{"model": "segmentation model", "dataset": "simulated fluorescence microscopy of cells", "train_examples": 195000, "image_size": 48, "crop_scale_min": 1, "horizontal_flip": true, "num_classes": 3, "encoder_arch": "swin", "encoder_norm": "rmsnorm", "encoder_norm_position": "pre", "encoder_activation": "squared_relu", "encoder_mlp_ratio": 2, "encoder_head_dim": 64, "encoder_fused_qkv": false, "encoder_bias": "all", "encoder_qk_norm": false, "encoder_parallel_block": false, "encoder_dropout": 0.05, "encoder_inner_norm": false, "encoder_moe": "expert_choice", "encoder_drop_path": 0.1, "encoder_num_experts": 32, "encoder_moe_every": 2, "encoder_expert_mlp_ratio": 0.25, "encoder_experts_per_token": 2, "encoder_shared_expert": false, "encoder_patch_size": [2, 2], "encoder_depths": [4, 8, 4], "encoder_widths": [96, 192, 384], "decoder_norm": "instancenorm", "decoder_activation": "gelu", "decoder_channel_attention": "eca", "decoder_widths": [48, 48, 96, 192], "decoder_blocks_per_level": 1, "decoder_block": "basic", "decoder_dropout": 0.05, "decoder_attention": false, "decoder_upsampling": "nearest_conv", "residual_init": "scaled_by_depth", "optimizer": "soap", "beta2": 0.999, "lr": 0.0011, "beta1": 0.9, "shampoo_beta": 0.95, "eps": 1e-08, "precondition_frequency": 10, "max_precond_dim": 512, "one_sided": false, "adamw_lr_other_params": 0.00085, "grad_clip": 1.0, "gradient_centralization": true, "steps": 2800, "batch_size": 64, "epochs": 0.9, "lr_schedule": "step", "warmup_steps": 560, "weight_decay": 0.5, "adamw_weight_decay_other_params": 0.05}
Rows from block 4 of the encoder, named by matrix and row number. Rows with one number belong to one attention dimension. Each number is 128 + 24 x the weight over the matrix's rms, rounded and kept within 0 to 255. All counts start at 0. Numbers have three digits each.
# v: window attention value (encoder.blocks.4.attn.v.weight, 192x192), inputs 0-191
# proj: window attention output (encoder.blocks.4.attn.proj.weight, 192x192, transposed), outputs 0-191
v.96:099160142141104172151119152107155159138116131127134101096095130169127066117172152110124119141118151141114131124119137143120163120124099113116121125144113148130113136147114131122122093111133140127104126135144151104137161125140102143135122146140079120135113134171134099114146106156117113094110126133095144142101135132117100140145156148131100126139125143145099123116132146116112173099122116157128140132137153126140123104144111120135114098125091111123133124116110112176143159103134156108161102131169095090111128128082104118090122149087140143123168119131159141133126136123102120119
v.97:104137122106130145145138099146116142115108130115109119119126120141135134078135096127115116125104149148142134123107130134143124155134139111113112150144117136133105116110127119129113126129136136122078157120112125158105118129159131115100128127101151120177141131086099134122137093126149116114126140143184120165135155180139122125102123153109130100154135094143130109175149106120121131124147115114125138148070161147133134169122114143133126124062115137113138165124131153124112161110119117155153107109120160091132103097143150114131167117130081107099119142161135153160126107130141160177
v.98:143101101131130144148125139120118169138118152106154105141126096114125124103158105101132143169071120146116123171127134119124103137136117130153126165156099121127109101138163137123093104094110153109159126153128135161141111140115123156164123184123131130104102140148105114076152135144103142128136098080204107098146131144125141140046119130084159094140102103090111158103110123147148131120123131159143124120164106143146146125139096115135153151125116120138119145124136112127120100143147160109100109124133100166113106105150151099122127162112092112111122114101137143132111107153132123131
v.99:145107116117088125119129110110101156160158097102125123129111089148115114124141107099141120158145110078128101128143126136151133116146101117140155114150119098114125140106118109109099116153073120113132145117122099134152149174107119118119170072159159085150151115133156155134130132106105144075160130142116116128133166138141126103169139102113163113100114099124151110157071111128147133143098153127039117112149109144122114156111117143096151151154174116126142148087173091132135139126119134150125164160094110152141120113105143137166116120134128169157156147163150184103137105110115140100
v.100:103152162114105134109128080105162126119079140190086116163123176141136135106123099138143136088114153147135125141122109134113103136130127105128141113117162121158110128145134122144138132115133177098138117096125184152124145136123132158150119109107103117140086112129109108135118116120156087129107207113118158174107133109137142147160140154136138130127145147188141084099116155179129121180159086150127117091132133112090121124166126078166125134182145153116133081141116118124131121137152117107128125148109097124127130096076103132114094118156137091160090111125105167134108153144145097143
v.101:088141105150143148137101135144136134127142136124118135082141144157129121128124139114087148113105121105145103139111136146109127109141123136146136132136156119123107167120112119157132147113131158073088124148111128131097185144133120122104123132111145148102129113106119165136167126109141109115111124157149135126142114158138096155128118145145131123128141134140143127119126140105163154125111156124097091097142050116151106106135080149100122110127121121141149119167115151122143098133146122117115181108149168107126094154120154086155150128140134108134143119129112150158106122184118099128
v.102:147132134138144132147118137132124096118112133119130159124117116135160099113129106125113179130154085123124075103173118092089116086120118104182128152154138163118135135155154168132133092108103122141172115126064132110124150153133117160117142153120120112100137099122122114129169135116117107047127143145155165095155152116140107090106143127151112161140134139096131114129147167082161155141116091121124142133085108138081088118171119141155144152150155117155114155119091120134154106162141150150136150126116115099149116157110102164135138159082133083091114110123149151111069116165154090124
v.103:122140113130196123112142132137128119120172131107108139106168131112089151126125134147102135148075153119078126121117166117200141115102124114122095165083114115098096137166138080100114074113090126123105122089156183147124128147098134140138113097135126172127090168171138130145103118127145133132140128137092140139128109130094133136080109120120118103129084135118095108135135131153085094126140136108109135108131141159141154137099121137126145140095137166170103140131146118178123105096122115129130158146146157123148129167119111147158124115166142116105131101135150146120122129082131136148
v.104:147070090151133140122145123138150120143136129157059144084168110114116158144111150085130094130148119141159125115118140112110134135093144137129113127090126143113131121137130127143124105129138139092132150123138114135113118156134156136151132137116157137133135118148132139166127141127166136139098167139122167100119111161140116130131123128111131090139142125102089136177109101105133110104118137162141107148104157117138124164095116121119129145114118129102133139167113096125105110108151127130140120115117102119115118148120129132135101153114117144117131117109124109118115131098127097107
v.105:126128133124148119111134125163126123139122134103115066114091133109134089098139125157145120126131097128148159123149119117128096110139166130118127099122136119098130105120094127090097109138130138123145155124125107161114138177117146121134118128113103115124157110107160143113103099142123136136120121123118125128123159153160073099119136150068135132109130132159109101137074122109132144103130125150116114155114143115160171143160114132152140156117180117165127124115109135139126135162122081130087129106111124136094106144149128104129118145107146139130143127093091123115128132088126084107
v.106:120135155096073142148118151127115118121135114171116137107125106168140147142137125107086160124146124152140104111109114149094123134127138123068138148121173160095116136117137126113128129137105156123146128138141105093158133178157152169118126113143118114100097120126171102133128168140145107108099113117142124130116150135133111139127099122107134112118160125108116129101105109136163162128129139135101108146118142151136148155128118141143118128142145145138151155165131156115136134131134114108135134130129141122152136128156117145137091173099095130136107116145115118122130106149097106126
v.107:088137143144144135185109107149106149091146137152114139107138147121102106178124105132166153155111107127135127113096115071160131144112114115135119104132088174096115111085104122119093117159101149096089141124101127097118141126136127121141143106103154109111091136144104163106108103105109131141120125134140108132124117110113120134117155161088109131128106145071197153159095149142072136153122144111111111102116148142122155140120154153127118145136142161140108092108134131161147120130107099138178123146158129095125120146130114154123108152119094108141140148099138114168128140125118170115
v.108:137097132169167139122131141148112136131162123147164116089112139096153103143114116119133136112110135092121099125144144111133138101133108120123104140117135145142144130127172093101105117134137107145123095122123124134080143096096128122179106124115108157116086142122149145103147087097128133126095155102128117136127143122135120106142145140094098084111139143164110102144097147126126114089079134096147173168106121141149128113098125143155118152105119131165123137167158140133119138101130118123141117146113125110087136170093101118098077123135135115151155101133183127136137135157121164139
v.109:113105154138146160120125165182125116163130165149114128136098135166103132136116135116116137150109167107130123134134123140175112107146119148090161104121152162118140130124128113106126090151100116143117151113114144106129154135151117140183142094118077117150123118113130110115129114106104158113126112132085113132085116093130125127120150067108156125123145088153113117117129146108117146100133108134141152128108100120135156204121148132140115135104143194104122101115134147122172158120096145120102086153132140133136169133119171113117135160156120133124096110128142107157098107133138134158
v.110:118122109131117107150109107124121119118119137124107135101133138160084138120111119100141121130107146145170118141160139128130079098091125112123111162109155131163126126101159141122145115129137105119169085117137103138082157130144119174118095120154112137107153125094144121138123111138127162092141128120100110140093123157136123181104136166131116109131157126147134119115136152118122144132103126131099086086143118115109130130126129093149116104154123131144110132132117110152106130118117116129135115121112154162127131101126087132107153121112117093135100138144102131093119129130140155142
proj.96:137121134112101117118119100147138123137137109113137125110124116115113132141163154125138095181173142168148141122140154135132088127125166131134124137148154134126126124095151109132131171103119130162121141099131140166113127134114159124138146117134163130106130110103105163118120141156126123176108093147162154104119133149145158147137149109127122129152114101087137126114143092137099118129159108111112102111118145151133102112121138086142120120135132127127088120147108153098122120105130122105121129123127112119140163104168124133141162139145127099112099121161122159135144089113142119128
proj.97:166101105133124120097087146140123108133110105150126123143152136135137099131115185088129129077113149149131104123128116119152149137145135154151138157104155133113145110109092151108151103141142110146149117097146126130151093141132139156136153118133122127143095147174105132139134105125115108161109080124091111090155127156117112124125149100113141144108139150098155160110124164089155148127133145117152114112157165149179089082151156101180122128138119121121173125137143131155133118159142149152083139128128155168122118190097124131164139141143151119132123116107112126135138144128152109134
proj.98:091133123136113143112155150110130136102158140134125109127141139141110155143107132088135146129182128093137087118119123150156120132164139140113130131145109105141120148133137157127143117137137103114127129149150150125149119154092121155120160092100153090103186083119118124154089153148157146129154116141068138124135131119143148107184110118158117117095133151178121135166116097098147120165127154110182114168114148083106101146116164108103129137135129147141119076132102160095113091200147108156130143120116138101166084112104135171147111092158101155160143138166085144140106127080135134109
proj.99:098160132125155118136156133136196111138105122107101164109132163124116110095109130138130099177102116127095153111121138128105112144107095110091114106113134110160169098112127101183156105129096135122116116126098092106133162101097093107140093085121141142101083117116099125147083092116059133145141158143123182138101112128119076118089167129122088157141158156147109105124157106128065106111105115197157159130127151085114098134128107143084128170097133087158112139230104141133133141104123114146120143111166124089158152141154138152099096165123127118115114151114135066114121121081133109156
proj.100:144076155153133123156091170116115154096107141119207104148159119110066103165134104107137154146152135157133128103168143121130160116173150128167171153096189165110166147100128149118120121162102154125127146171110097121095111101191129111116124151156140155118194115162140139107171136150126112142106117147149086097152131127143117136114107122087116158156104109101143110158156142082105129107159080096109136095146097156150133149100111151124142103085143093122119120135096144151128094112135126165129102155153119148104119092126137131101132102129135091085100120162099104136128116144125165128
proj.101:194134158117088076112147108146123132130106130109123126152186100123130114143114141163159107171104103153123160140135107128124120147143130194129127145136105086156109128150130147137102113105127142118149103109142135163149112175113111102137126161136124140125136154127105114122144130135148117131084169114150104153111162108132170127120130138111124092154119122123102123141126116119105138091116136137131133135130126146147175119074127098146136130129119129140114116122102129131155152118119113141138095136115129115153150133132112150114096155145095120107161095121141126048107117101106123079
proj.102:127141114125133158135159107140159155123129104070122106080147118138146193151138138161115120112123117144121137137124149158163153165130150165133125099126090145155128164120166080150171137156128156084105128129141157149155125101134122109125149127124119136157111098109171136121104131148111122090120129167088078093123109165098159137115171176108174118136095119136104172125136137123126125109105170097110160158080121156139162102128119136110115110152127126124149155120135103104122159065108102066180128117100137140120176156146132132151090104129151125127133156143102141153150137099110143123
proj.103:137088168152101104129113144143097142137156144111114128102117080109111132141147171142137137181143102127155098113156142117084118080130132112105116102166110104093145125123141146148146128116144102103113125132146102126130129122049123134134140109149128155143145142110158106116117109125105104171102117068122106123121129118109140126163132101142127143117146144135088127150112094141168118135076155175139112138150129145108146117129130157135113140145121122088118087129151101131146152154092125117099108122119124120147127124139136149122144111087123190132135100119148164152164070106113143129
proj.104:158130135125141129121137152100131130104121142138170103132124124165152097113111153163123090137109122110109147123115105120138139105124154112134100153143102095117108143109099108092122139175125100136146113120101110146100158133104117124089113131103110122110134152109160113128110142130131117146133136145127130156105145129113128141122105135148130182120133150151136142119161121141167118124119139123137145112152125131110163113106139173084136118163151158131152132115131129115155120153124125147103073118135138136151135112117129143144158134144145103128140162130150129127129144116120117183
proj.105:129163072147099124089143140090145159124122129138102112119127124166114115131084118102143080141126163154092153144138153115138132111100105109097086163127124150148122108116112108121149134131124106126127097125116149108140152121122123102130133128131121111142090131126080146147124113116133127127190104108147145145121141154114107142122111114116092140122100150165122127151139101130101145104153136140130139145166137074090097110103165150125119141126105141091142147164123132135092129140134154129104121106164101136138176153150132139129147125150112115099132162145137141118107128130101117163
proj.106:132170141111088143155135088112149129095117165157144096136097151129115119152086129107158106161116143103117150124145119124106124134149097124171104100116128119162115089129118144125141139146133136157160152140154144147080102114126114126143139137147133087136106124136092152117120127169117166127116167152135151164130117120124162118120127141133137149150120129158101124134105135158099133108105092183123107123095109109092166079123149136112132134119148119118103138128123146134127095083124110120139130128128124088122117082156100125095111111148131080132111141104122122148122131106115127136
proj.107:131119105129127122100115123123145131080126116148145108111121098118124135114132145143123099139108100134103086130111163148106129126188107134135141126132149132100160145129105177159144119136119104126143162114152098153099137126128151143096124119174116141139138128118102103107111135111087132136117154135128149127128099159134130133144114063133136110147153145163115100089186131133153131105145115170175121150117158155138154073141074105100135145104148129105151126138129102122134136107127162146084117112080143149114172113131167122133120083096137142151157118100140155120163115111142096123
proj.108:127107129109103149088121091141123161127145156123124126144140117081125129150119158148140114158105148142143102124133113155094125073156156100097150085141122137088134120138159151140118122066121126100129113117127160123131131147086118157113159140160133143136151129106133133161145143135123161133123110138120148127100159099119139146120143123139171124138141099106109118113129096154147147118110144098164091130129158126136133115108143116160106121133117134117101119092102111097192147085099153155158131114130111128164112113153132140127150109098121142113135107119149137136172112131089094147
proj.109:112127117124137116135128117132153130100133125138137151127147097107106103151154149143122150135135124137121095115103095138118118109185087122152067110150114157108112116180163151154165121132119127123115145149175169139110103125074123165141159149205181161130094152119087188104146122116160160145108137110136171126127122114137134108141128130109165127122113142110132099143095109152102138122135128143130100133139130119113115055097146113128122128119111087102068116114118090158161119103100121113124145130130140063108147167151088129098146072122106125153096130100164152143150114108134116096
proj.110:119125128135123158139147112125125142121135117136110137144108125099125143141110127127118147133109093127128112111118141133138156129173163095155136124162111120130123132119129101131113162137156112114104126117130151130121105142146125099137140164126145138162115104140091124129174152129145121091105123145122103090117140130126131127152134123135169114103128127110118135136117141125115110156135106134142140129117145149102133133127139151153128089097102154116145134140120130131151111135133117134134102127127116148122112171136141114135151113139146134123144162112111117183111133139124113085